Rows from block 5 of the encoder of a small model that predicts nearness at each pixel, named by matrix and row number. Rows with one number within an expert belong to one neuron, the router's apart. Each number is 128 + 32 x the weight over its row's rms, rounded and kept within 0 to 255. All counts start at 0. Numbers have three digits each.
After each expert's rows are labels from the 100 images, of 14976, where the router gives the expert most weight on average: "responds to" is what is common among them. Only what is clearly more common there than usual is listed. The data: rendered scenes of coloured solids on a plain floor. In brackets: how many of the 100.
# router: router (encoder.blocks.5.mlp.router.weight, 16x192), inputs 0-95
# up: expert up (encoder.blocks.5.mlp.up, 16x48x192), inputs 0-95
# down: expert down (encoder.blocks.5.mlp.down, 16x192x48, transposed), outputs 0-95

# expert 1
router.1:123112181146111125118087112136088088135112135138171166165180137075080149151088133173094179100143144122141071167115153158167089156135127165090109104082223093111127122118108143076089111170111143104126121136093134159108136116162133143132198156121109146184113145141122081151120092115111071145
up.0:146159130078151151178140114180195102148118099143161088094130133074095133225070130132123150146116138155103113184178092127142139090136149044173166094107092128107118102153161085127103161080180130116132152088144125138116104188112140156161136165097181145143175104086114151125110099143115099171
down.0:128123145099132101121124118118094106158114149109166131117135171118098099113118193193150184101136125131099127143114085118123110133126131077112074124150133115119123106156097077128151120151110107171199106081140144120085131129191111140090085181046078146156123158106146107082102060148134131119
up.1:132148109083079115141101086092161115143082159094170127095123074103124159146093111126133084197100126119153141135167083126134081122101156135133120136154083173128114099152097111125156139066158106167067123074103122136140087150125130134127132105099155136109184102119158110106156086151070114130
down.1:144126129139113132161170068136105148152130092168137160092165169138126127133118127089079147138123153159155157115084056154134158147093076076071140132174168164151161125160123085135100096143117094143130096134097094105075135112172095124146094173104140125118115126067134111133141102155163154143
up.2:164180138097155159160112109195177097129101098120138061130132133090114123210090127113149150141113128165106089177158102138140152068137162051199141098124129125149133104148169078130108163108168131080149140092156153156122098184130155136157129156115204131138186102110111140132128119141123083170
down.2:127087138103115097123151108137097109143127163120177115127136185111129097102115166195139171103146108140105131136104088132108128127095123086105090127149158136118120119137138066130146107161107115182197085092141117120109116122215117131103089166054086123153099147132125138082109098144161100112
responds to: light from the left (65); count: one (61)

# expert 14
router.14:157119143139118133168162139146151094131154156120081092157135159150104153157098151161131116162111145117153167135148126089116150136129163166146144174174113145118121104114160144124067121076146079166101137175096197093186129169091140177180224155105158150072156157096140144130132162131082155197
up.1:123138137165138181112137150088098074134101159042049097110131120125113120115111131113210080133147134105100131134149108103125177119166125167146172129131087127145096158107144200064152112103111183138123124143114197127179140135074092146098168108189148087135141161114202094160117140124088088153
down.1:138166152132158146096133157126116165119129136086132118134121152116122138067148089094213144137157169106042131119146126107178129184181158133119126112100156082099124193134128134126133120163100143084122150173155157132192133082081175161111155091185137167177098162137092116107150133044169104112
up.2:174113135099068060148113122162128133134161126196154107104175145128126131149116128160069201134103127150116166110137097113114150114103148114109103198216187212174191169147136094167082151133152040138169132152165095116104152134174125154150148164089164135096152144135137146109163141158121150200
down.2:070095117134098111161093126146137154141189113191091129134130119150155125198147182106041075106102178165185107105091118193126086105136145070073130144147138179166169094112087120161089116125150125131116135149129101105139132119131109127151118146140172111076127094149104167158135118188073181149
up.3:179198159084087064105079100098125087084141165140118103107140106055080142166158121202161150135128146175096135126135121117105103115149154084188124150211133197158162180176114106117158134089164100157159107078175174091118082129129174091111147084101125059132115082154090124102112140100091096104
down.3:098125119088079137126111121122225144055135119130141107118113135061180143154109125126097053157173083130114103153197113140151119111116116085174124141130093162147108140095092117083108179102118135083095084110104144112097051144084149155107143072159169001123121112166071102104115149110114073096
responds to: light from the right (86)

# expert 12
router.12:111105101107101174114081125084133116122071104162195126150217122100133116102105134179123113180126145087159089118079127086167149138062095193065122093089142076081121103089128161091122115112088097140082087098111050147058148126098068154138156131099131072099121138187136098069132082107115113172
up.0:056050063130114190153129160083162153123147120180104152140145129083138189127145165124115110107118134102172123103073112217142177124092073129035113126105090042078070121081068147107091106105089149154095129208096094123079151138126096133093155098163168067115115110130107140134104146144142112133
down.0:105094072083157152186168087126172147196166126121144178156149130125086100163083131132117156125104122111171144079079115099190102151057139164134068150118113133055117068150163145100162166108166098132093080139187121198071135179164097143192146148077139174139183126113150174139097111175149142130
up.1:057067074085192152148171150107167109142136114185141137112147180122137119134107103061183140119073136164151114146113170144167074084094134094089161110045159024040053101126143100101112138144163125181155157114138093079108155139135146169131168142087142176142136080106139161148128114156080108157
down.1:132117078088139160138138083094184103151152146113128123151083109052062195135094163150154125072144117115134155097088084135136122132112083113130090171190104129096104103138076153074137162104130175147122122150118170167136142165142159146101147092151181188173170070072124137143083107132166147086
up.2:048032043074102156168207138094147140144120092144114185113084115134093218165083101086161136104096137074182163082151145132158114133139124124047144205165090088052035122113050088128144101090117143171122109155168088115144133127168146174114144148135129148137124094112154124166101142123102123100
down.2:113105113099117114104105128107147129166140191133141151086169112096095146115131135145175151121101175135121139115103089121172114163127091136165147153136069139091132113136118101138193110084161091186151129099158167083095115078126158106089121127147136162108141088030173110151140137110127089100
responds to: light from behind the camera (57); count: one (42); count: two (41)

# expert 5
router.5:141139130064139098134105111112118081138097083100097144150061112152110160155108165115140145082140081120152133106201188126037127107136156103114120159167115182184104167156124113181104136154096185147181127114147107137102150171167154124077087163106154147115092109184112129127098146171106125154
up.1:187191156190155101120065083136103144085120114178147125141178201151113123077140172107107101142126111081098145173163183139115106123184172116174110068100142102173174140121111094148084156173096110103149202123115125135172168161138137110125110134153113100168107161127072164092113121101121144170
down.1:140159154135164170106101077106071135146137105120123110089234160128134133175106141126120105147110162127162063166127152110168122083126126153160117093092191077120123085111174158126078132138129072108094166152136125147131155157138141111164142133162137112200179112066158182135134148101148112186
up.2:157116164133103086142112094158182105121125136180125108128143175135115161136090149125039146106102095093142174185154154109118130173165130145158175157168157173149144135097131141125044138142096131143140149138095122096171103173109062069108132143134143097161151129064113155104112073109107150151
down.2:120151153141184100147146121160161154130149101166189152043197167134110109121142117122128191153129157104122092137155180122150133151108147136166141085069137094059125118110113120131083102095084082084111080125169122043146118120107130081172125110158090110147147106076082176110102154098114091147
up.3:126133137104130131169118064147205096087159109133154145173185129136104160153112170109146162130091132134184082189125096107127098191146100099183112134116119109122145126089158144131067184120093141102147107117167168155141050178081071079139143110180195154152225070107156126159133094140107092159
down.3:165141142139150081146152090153204154116119121137129199119168170144148118166182108137163193097097117140138091155095136132175082133135081137130160119136126139129160113094134098122097126119166114094150092115184151125099103124086148093185128099137119125113205101066132111143144136141104126134
responds to: count: five (45); chain link (31); egg (30)

# expert 8
router.8:172109134093087105110168097111178108174116129107165083113157152069147114094064053132101131130115140154115143182159099124202124144056098164096140139130145158101099125109171150099120081112174083166110089091101137140110157097150114177101133135101144098180141085096139080114143118113141130130
up.0:223194198110119100110152083114124122124098097116130113145188161066122114127088070122146106142128116104160071132129168061151117102074090128126130090165173188154135117184154161057101102179135098103130076114133139113140117072133163180157103120107137097156170134103087099103136119070119171128
down.0:159188137157153112158194151153125148110110064133099177124148192143137093117143103093189180151090144121115148135151128127114135136164149110096139104139137132112172191152073126146096160145095148054141165200144130127153113130129126136164151113176142182149147149131108162173106095131101069137
up.1:227212167184144168112139103141129143104111103144111079142111157132145107183094129101099094091158139127116092137144118095159146109193098128119150115148137179230135162133157168099133140122138131052140154147139078175184145122107164171166134146187180101133175196146148140189152164108114133167
down.1:180199153216173171142120110173137138096119125101133110163126138195118116107169115098186150135097141120112056128134159140119144126135182103143120090095131091156119161170139090163100094140095117100112108160113150123181135142102147122173106097188146138126163142153148198153174188112101106126
up.2:165151115159107136110076099091107137141071122103168148096173098123130113078146136155159112148119174101143108116099076203184144111088081138077123064119120135128156107167129073097191075087114087169071138109111074136060150133167061126094119123085075071108136099094111114158123111152099120095
down.2:140126160135131119163129133134120096143209119113081152187145132167118154112130171145104185105100130135181145160095133142159078169109181168077084114105112128113156170071112135137103136094128085087114074136146154122153147159171133088158179102117133196160117102125061142096108165132171132133
responds to: red object (49); count: five (43); octahedron (31); bowl (30)

# expert 3
router.3:135159164184133148133120166106084115051123120116139156143194106172122174073167126083147104169119160105185087160111170127185120157137118157107097098077174088132132134103104104109085124119091123103051142157119114123115145095117121106142197083169118095151124107112123092140172151080117064136
up.0:110117047145079183117116151120101195106154157107108169112118113134205164148146145109115048125180135172161138139103082119163140121191092120114130155123098126187149078064131124128172159109189134107072193150108087156094189155087095152150124146158163097117156121090175101183154136133142124162
down.0:153151173156149147160138169096059085096159133155124124111179116108112196134141136160106139140147080116144122138081158121140198108050080139113121092077137137127115133096154156060139093104159116144076112153097078105068130133098119088119169065096123128107066116080108142112085152169232097153
up.1:085108118104137120126168157126144155091134112144130121117129148141119088090123047118148203204088173113112130126143151144108142126111166087195132134132136108062125125161117092128084149194086160103154124130166136116166086054181100127096131102151109088131149101113099114111185101137123077118
down.1:122123126082084112121118084139137087193075129103170104104108147127094048110076149148153170111071172103098118139162047119147086142088162109087100151155136181126116142169108112124162142108129128148160122088129134208137110148187093172108152167105132166161194158155130095120116029157063087123
up.2:119156168164166115167177140119149123088167126083141100152084155216143150044149088085137134178063139094137119147159157093145095115162198123112072105115095124126132157100097112151092142197156155142124160174117119141187142110154139076104139087141089088138132109103093128071190132155101122086
down.2:114115142085103090161123112121129092129139113120170123082105077130080128099144156154078118106131127085137142122143095141105087096084111125173122127146059139106134122164157104129173110059116106187147051103145144119116117125127157214095105170107114136085164116174090120140101187126081128094
responds to: count: one (80)

# expert 9
router.9:095093123089095142115146107122148107117192189156119092111075120125113159071117135200119061151113112133128202135076108121122190156127129137177130162140108117118123103134108121160138142097203050176135134115124154170121122172176126064124127093089122140126128124127107149083085131096195153102
up.1:071106088088083093120127138079137156119180140170133182125096134156143149126188086131161156060106121149112134092142194127097090100168171125088129119125120108119139197147095090179143103168145143153181110119190111109137145071161164076096091073121073158133074070147076152142123149139115135074
down.1:120127118122157167092177131112058127102101100135109097179147164147174085106104055138206130156130142180152128092109138090077159135177124126098115119137116095150158119099137137145139122205114150114183134142149097118195165085167054127126111120102138163118139111120119147153149084141146151182
up.2:084104121110108087149147209128136111129163141171110121133129112132132105080161077143169090129133103140126150112113145074086097181152086160107168139164116111116179140112101080153104051146180091117150113163186163153111143062143055106090098115172124172104151072153121098133144125127131141108
down.2:114112099143106178130165147103104138086132133119079106195108122152169156068110077115117054168141086145157176101093118062104137136135101179073113156165104121179172107091118154114115186178152139130120119164134100162122212107151056133117114116143161113112116107152172101122159119131151165136
up.3:083120099093071086109133132071090159100148119138142191130113153165140143119203136111170154060090126110160138094141177128137089125153155109082114114119152127136151208160081075163148120167136123143145095117171102096127145077152160075091112079105079131128072090133057137108091138139106137081
down.3:135155139140169175122161133121063115119096085122101112157159170147158089121144094131223175121114126176143110110111163106057139125158139115099110100123154098166182135095131139151113132218099159113197141157150098126179164108163065142113119135112150171119154104136128150147148093152141135186
responds to: capsule (38); torus (35)

# expert 15
router.15:116121120123070115133145107109098125120073113141162134061183127095152162137085116117097105178168139171151107184175063152134133092089085096111114136139143145139113115136094074105113163124119130137127162133105068101079138125154125200111149185122099086119148148092165056137159089158107055194
up.1:112105127102110134096142123105165121118084104179178083100167144085107149101106122145131132134137091102098129167162111125100204129112089083148134161154102114084082176168075145104072157120041122155177108159094096085108104131153135158075098125191120094141138160121175100093124110121160090173
down.1:200130107126080042101190099121186135115082086094149126091107183150171091070121114101148117104135078088121166145183088104131133125104066123124142173209164206172162197115077109118093154148132136098164146151119110136082121142104125164113140119157101096132175142098108071114092084154089151081
up.2:116095127156105130100058090185175106116155145193104098141072062167096114095167113086098109095071082136150150121096129148122093088074113141141165151148109152118167156104139159144124107130099158123127119153183150191090081123179115090083123112178153121110123094144148097193158178137148116069
down.2:064104147135138106186113159198158085122170150155123129128188093128114094128207132134112172125130087167112086143083130104126141155059081157178137124088118087078117120109187110098093122120111171091129106144192152138050084145121072061159150090143163135157155117137167134132127175134164071132
up.3:061060096109123085147118155132176114132157146228155131113115066148084138114168085120080204120074088139122173121099116110098129124081130128128173189170097133088131162145099147143096128113084156139151094174188151156115116090172071092112127109154147161088126119141176112138167175138133103122
down.3:114099118104107075171119117193217147111151122126155165145121126130137124113177111111110191093113060161131115135103096116131114169081106139126124173155143157155132173133143070177086123154141125127143095136177157191063111140136077072115108096142174140146163103117152108147148166132117131101
responds to: cube frame (40); torus (37)

# expert 7
router.7:083107080120142120166147164143189189127136126190159162111150120089127095197171063110130182128101147142083114098112116156158100135163161090137178080076085063039113137176125076119155159112114135075125106114196122076140111092140154146169100098132129156134151121157122173144143130095123145110
up.1:100086151129156107178186160117132135156115163137133149127109066131122141183122069143059129142112114109147112100153172141106111120120161123123181098084135095104130077139183136141114139149112122143107107102158136086155202064194141166136128191085117142090120141165172129106167203101116154167
down.1:100099078085056137111100082095183162144141153089134141189076148123141135079110098068087075156150110123144165109139121125130092128103130160104095184186135157152087120134104112124112154125134136190088064139134165118101148154162139130141126119108140084123104132120119072109151148139116197084
up.2:128156112062079135144083145136202126110162117150171118140111117085106143119155139113140176133076119135142175119121090101122097178117120150157148123107121111124123143106146103133088131071129125124090091117132178076097073174036073080145146086128191139079130057135106135135114066104132108112
down.2:156171188184168131106110140135024118129140117158111094090147143126121092139122138124137140103187153139112064097159156177108141108179155081107088079091139092153151135126115112144190073161131102099183191154114129128188116050130218136066117130154106157158097183089065137181110144116123126147
up.3:153217170147187170150118139175133141086157103113069113183080142118137147121173080093171146154102127160153139092086186144109091130145150127128126059117161127188166151143125109135121114172128154081132161201112176095173089148098120111153129095125139143103139092155063140146166120098120128090
down.3:142145160108141146077117101156140100137116130114113092125134205100146129150086163163113132110139140165154119173160193100136121108150137118142107111105174113133128098113142135115129166185105141123154170119107126090162152159190180145121146165102110139173135165094113163116113140090144101192
responds to: capsule (34); cube (33)

# expert 6
router.6:148137123156117107118126162126133137126145159138085113125140119110159088135204114125154179073130119166079108129068098151152113168117100104135139180178094142155170156129155127074172121136128168113129110159140154111169120066076081108064088078185179125165165125078161147143128160159129144101
up.1:144144132108118099177137110153171174186111125118154141119161062094145150137147067136086169160127091134143109094081081115138171178049085122107205105132142130125104133154187098143101090119086051121101094134183114193092101090155060073116118098136142134122192126094149115117190112102160131128
down.1:149174177171157095160057117176151115203148104177142136099179124097089135152208167136099176101150140190092068185118161193122106126114107101149131073084144110121138162142142110112113065113125129148144122131134179129078095140112171099137129118161100147182123118087112117121133153139132101160
up.2:121111090105078077119135171097109163107075098137153154103113132192153178132146117097107111144102062093124181093224148106146131106118126107062137149137152170156136147143060070139150171120148094111072118122112078096096183118138177161140131127083103101050103159116085095087125110151131149159
down.2:199162147152132094114118123096088097084114107078162166134043094153142162077115140121102115109176061047145161075153145074093141142114100179078103128160172175199123119073154174115145141153146155119115135140116073178102168104137114123086134143096125118089124173146106062132086171150170164068
up.3:112090091109121142091099154111128136170079151146123098141145072169134108187104097120111109112091129075144116092123155112168172140156117156124196164130111111107131114111107194144124174108149122119081091109185115126162168133131124095175159136144160106082156165162166126129146127072125148177
down.3:134104120102145131139137118118108129135133140131125127115161123122113129097107119151162159118099177114103132089094057101162178137116156070148126138156067095097147123113158088136180086146136092183160127124128142117133092070120115141042103151144137148121156093079136145109135134127102121114
responds to: count: five (64); spring (30); bumpy ball (30)

# expert 0
router.0:147153182145113129166112073104115061066142079131123147115147137100065157120092153121095066152158145075127093170122157086184133128095109163115118110106181121133124122163157164010063135109128132108068096187076118124091122138102145136143179102114134099167125156140085102093068126134161090116
up.0:111124120163110125103072135170140165163187153122107172136104101209153154120185148148096122125145146163194167117143147218118076136147143150100097078112111133127192114066066090211175072109123098150116114080120126132109129135117127123123112167140071137100090086090115076142176176133122126088
down.0:112127114116144146182159096134122133122128156154125141131156129103077116119113080124134122211104147124100110142111098128146128185098130126157185142131098101079088108215165125070097154092139129167097089127137130124133108150114097120178111062117142145163167135114137172087118110111158099138
up.1:161172146153156146179131082098120134072144061138104141114135152098096114115106140070101074154153158077096073137109130101165154096101107129092121104118149093142125153192170150025072146130121143122068109235094099088103143131073135138152128105121126053154129173135072145118070119149134140076
down.1:137115146135115094107100152134120121194138159095101131151127117175194113138146122152117171058133116163142160124119158132149095135147139164093115138126131161156161158073152145169189093147180110151158137092134154163144132119140120074102136141097088175159119131108119121161138144164159168134
up.2:096091074137106173098116173122121158153072132174110155131131131139180119118133128136134113189131146132170159090109171131085189141149117128137158130134080139134146071145112118186117110111106103147112154168111115125124091159175025095123097156134134119065152150109185191168130106115121102169
down.2:108164167168203144166187186102134089132168126142109109144137156104053126170145164198146111106167087103128140166104156097113144082131144119166173048047134102089091123145153137069137105076117164141155134120123157086144174154110151152134139140088118161150139156099091159124059126149178131139
responds to: light from the left (52)

# expert 10
router.10:102149128166173146074082082168109172138128114071136106168101158199179102089136159115137074140141141131156144098127124117110146059152127098169088082126151154150179098076089155180135144193115090113182161085114145152146080144127160085164095163148068122085128142110115110147171092111124169080
up.0:050087087116177143104151134138121120183085137115105055092128117148153095155077071131172106135121178164095093145138121079152189063105138099107161140109130144057079126158159168107183107120163176148150161108161065153148127145139115157154156128104087093135136159142182140144143081143119095127
down.0:117126111087162133113082134153161149133147115105119130146110124124104137194150153144095175112102153126130129107134135121168104135104173135112117149119063178115102123136132109154124065090063100095114044103177133126128044133193195080133090138133110174095099125169108163119155160097147130082
up.1:104128125107130106155205113122190165106111081099154175132156144150158088122115041086137121184125150120166094107164167138177115181151156121129139070054158109107158107183125093130133177147140108084115109112180072083166140081161120151143119082089100134138153118094066135108134176110139129145
down.1:139130149140150084166114103155163092144117098185149140078168089092087100143125148162073125201171140129139045157127157131113171110106140091163153102109150119109114106158169117112109103075080166162142111157129122046078089128137168106134106132139102148138134140061128112130103185123133100164
up.2:092101113103144184139164121077087112133117137163098160077094061133112167170072073083136138152078166125188142105178169165086172148148179125106137106105114122131122095135108158154099136131130174151103157142125090137181177095183102098094130135122151160107090101142139161162142148107101101167
down.2:140170166071138138140150064117142127156134108141115101089151148085108116136113109116160137155067166138168042138145132155087095142135149110127075107149131106126147115145105112177074132162116155190178069139162149064158132083180144146102097117144158134161173064098133127132179150103061152134
responds to: count: five (80); teal object (45); bowl (36); cog (30)

# expert 11
router.11:097113137155147131170182123139075109112111114149167174097190150071070124101099164087156112159129183130159098144106089133167086174119082126061094093055170100091109085114082143064122121151158160089122203157104062162075119121098111113123201121110129137149104137131109116133091079128123046146
up.0:098128111081167159098138094109144104118134155096166106104144182098128154118116161179195119127177140193097150196149113104136092101136150077196098112085091084106083089115125108115144165119158122177179161048091147086121141176094125186126115163095092144159123100089161090088116080139149111148
down.0:135142096112110180142104080111146116103118138166197123123135056133127191158119092104103149108130123124144139121154108138136102123136174136107139145147097158171155126081163155150122158116079143120101138100143079211165125142134085124109174113156168119101115076200165118124179160140148107155
up.1:102122090113092139151150108122157120078128093169176183098151136121103182175140160145145153112151124141151125174161106126095098075155152074135094126162091118103126152066088100165081121108065159130199124128145137132095057150134161179103096155181074143145147060158127050123146104192093108134
down.1:109119068117095191130132081095117084073140116127130175116137118185137166144108123096165118124104160117206132148164161139130095089123201138104074159156078179157168119088119144162100138117098153098120107103132105175130125139149133168131132160162120121104085062179112071152166190189094102152
up.2:104100098110070135144152121118152113085125116177146177092145096123094186160142167188120143106131116115152128151146115157060113113136166084136113134160077123091130111074118123173112139113066174164182127124139128154113068145171142194089098157170089135137139070184144087132129121183098121157
down.2:080117078107143199132115090083128093102152087141129163113146119173105171162113118102162105114095180111202107134149187139136094075122190117094092150144060159129143099102108131155095124115098136115129095107145115149127118107160161154113114166153125122086050048170119087142156201176083100134
responds to: count: one (85); light from behind the camera (53)

# expert 2
router.2:128119167137078156109147106120082088105108128133143151131166151100083149117108130125108105146141149114170147177131129145156067204134127192122129130108190106128130105080093149084080142129132150113103134121089138119111143120142121153107193141120111112164097130136138045109116091087146069155
up.0:112137128118167182061105141134086087170111177086109085119174121138128102146134109130193117069133151213124080165122140163134117066120119125157153137067106098131082149146179117147179150118127145144172192086163164152109169144165136138128142153143123166175145101143184128193169128114173073187
down.0:110125096099180192172139136098140133152089122116191102163189112049106174199076102138150129116122142108144088139100127073171144107110067157094131113100135090089128077126135152097125125128132133088112150127148119192124171115120122164151134132147207190128186069136152134148161083098141108149
up.1:173163141176096150112075091117112089080161177188162138093114110152086183141144155123136148115146126129087171166165127194148090119149205117140105132110098128145124158078122092128147139084112118133112187079100122126136119158153126112107157126129093137157088137130114126135107149113116078114
down.1:143149131161132118120147150117110117095153104061086138126154132184167185128113169105156109130147172124169081113117142122190183138087133090100145102118162191138120175117184113098133100114123127136079071148119099093159144103059143146141167110114128113123104096062097154121130170175108151099
up.2:117116144181139097169163182132125166130188136196112115158135137155098110113190135145072113118077111080117165090052138119141125135110120201110172106126147089110182151149098153131102095118157058101112110192162154155125148100173092112151119120122112125088165166186104184100083149106146136086
down.2:173125151139094084130090145128129139114119109145150165113104098144166150149207088142119169110125066146113061097100108188124129136126069110102164138187141163152147182105164085150111096170101168120160072141189112132066117065137115050101095097153113112096159123097161097124181181139107149090
responds to: cone (34)

# expert 13
router.13:088098140134107158164161106129087114138091091143150168119204146082080150118085114125087099148119147099159115160151165169134108154072114176095140110084177102077120098111124156116050116150105149128100118155081118145091130113172118160150187159119082118164107099167135074106130089142153102200
up.0:066108100096144115136151099169174197113127094154079125132136174120176112153111107115095081163101159177140133129128117188134128126160125096144154113132104112105152071139106067159067152153102087157135140138159097026151131105160148112145079148083142071119105073092131165077169149086139160147
down.0:182185168162120138149139109154168096114144133193123089123103124100142105143152064091090103091150092181104126130132144125043113075149117123140213101156132159173173147113201136130091085173138205125191163192157108115111092099135096149122135127156130144129109081170140110189139126175161130122
up.1:167181165157080125094063126113072118090174154138133177111195134132089126116214169133173144089152104128111114107049124132160154161105128125126106112121162140195168189143130094091146074134149079090129081138166159180071092080094111073128140076159126144138110144121104096143085145143165099108
down.1:151175164151125135143140115134163104103165057187132085101113121084142127137114097091064080150190130142112118106116130131043186076126097148114180096147141140149145156088173153142074044136104177143165146201127060088123102084094122152123137139163129079106061088163102113177120148152145109107
up.2:112123126080146133172169093139128176118116080128139121138174126095130132175084081068088080136135143120143100109166143174131097138158069103133140115118125131120156084169122134119068170179116111063111111093147085088146149077137181149170104156088176091133090087138091104088169159074160165164
down.2:161175156171144123198173114158115126108149136196120130149147130097098067098144098104113156124128096131080154094112082167066122119133084119139158090165141135142182157147123134105088125168110173114164143196130128124116098105131063144136143100139119114139092114145089111151120069186152145114
responds to: count: one (42); cone (31)

# expert 4
router.4:176157111145153179130149153106117106156133168110160144112106125131117142140080122120121121142191146144069104147170141109165109097141127175124096106087150117104070100091184162067166116080176163162078159108088117134144182160077171202173214185130107149180109141134150135169132139141103120109
up.1:066085080137121100134191192093095119153154085152082203074110171151132143110149108093117144142116097113140190100138179181078155108057151089092190147150118154104109118124120085186120072114152155187126136160114139109114127129151081150119115158105050172118108111068109136148061118217140141133
down.1:098082098123141134144176153127093153114087122116116145132103120122121117119125161133112083131087065078166138059107103183084171100075088103110175099142098133093090067151156092130146128139090170197133146134124112144077129149165085150108091171065116115052135142117137161142097067155136164095
up.2:176176169156101104100082081104086106107129109163124137144112095084090130101137157133111088103149124097125142104122119176057144124182101140145143095169098170180166170141097133149153127114128126131164154143119117156109105122131127098058078127160118107148091128156114129164075142135158099107
down.2:117115125154113145111125132155093103092168135219130090122133139080161121109150143094090087084163112178173127152112151164041157079136047112149139129163116164134104140110123131141097075135113139156177124161097097092097085141124083073119108103156068094129088081118133155186114163168140133120
up.3:179163152148113161119131112119145189131134134101137076207156151133216130061141085115121082146131162151119109111122163126202106150148134194087108124091133133181165107129176167087152148159164110095071152145071059122180188097087138153132159086119180104116092113132100171122176180091131135180
down.3:137171143151166160141074071151133129142131059167139113117170131115079152117145095107118187126086133117072091144147166105172147105085166086095117110094114119141132181169121137087103103126123113117100093175100113161091119118131166154113137133158143144145103145108142087141151159170110078180
responds to: light from behind the scene (100)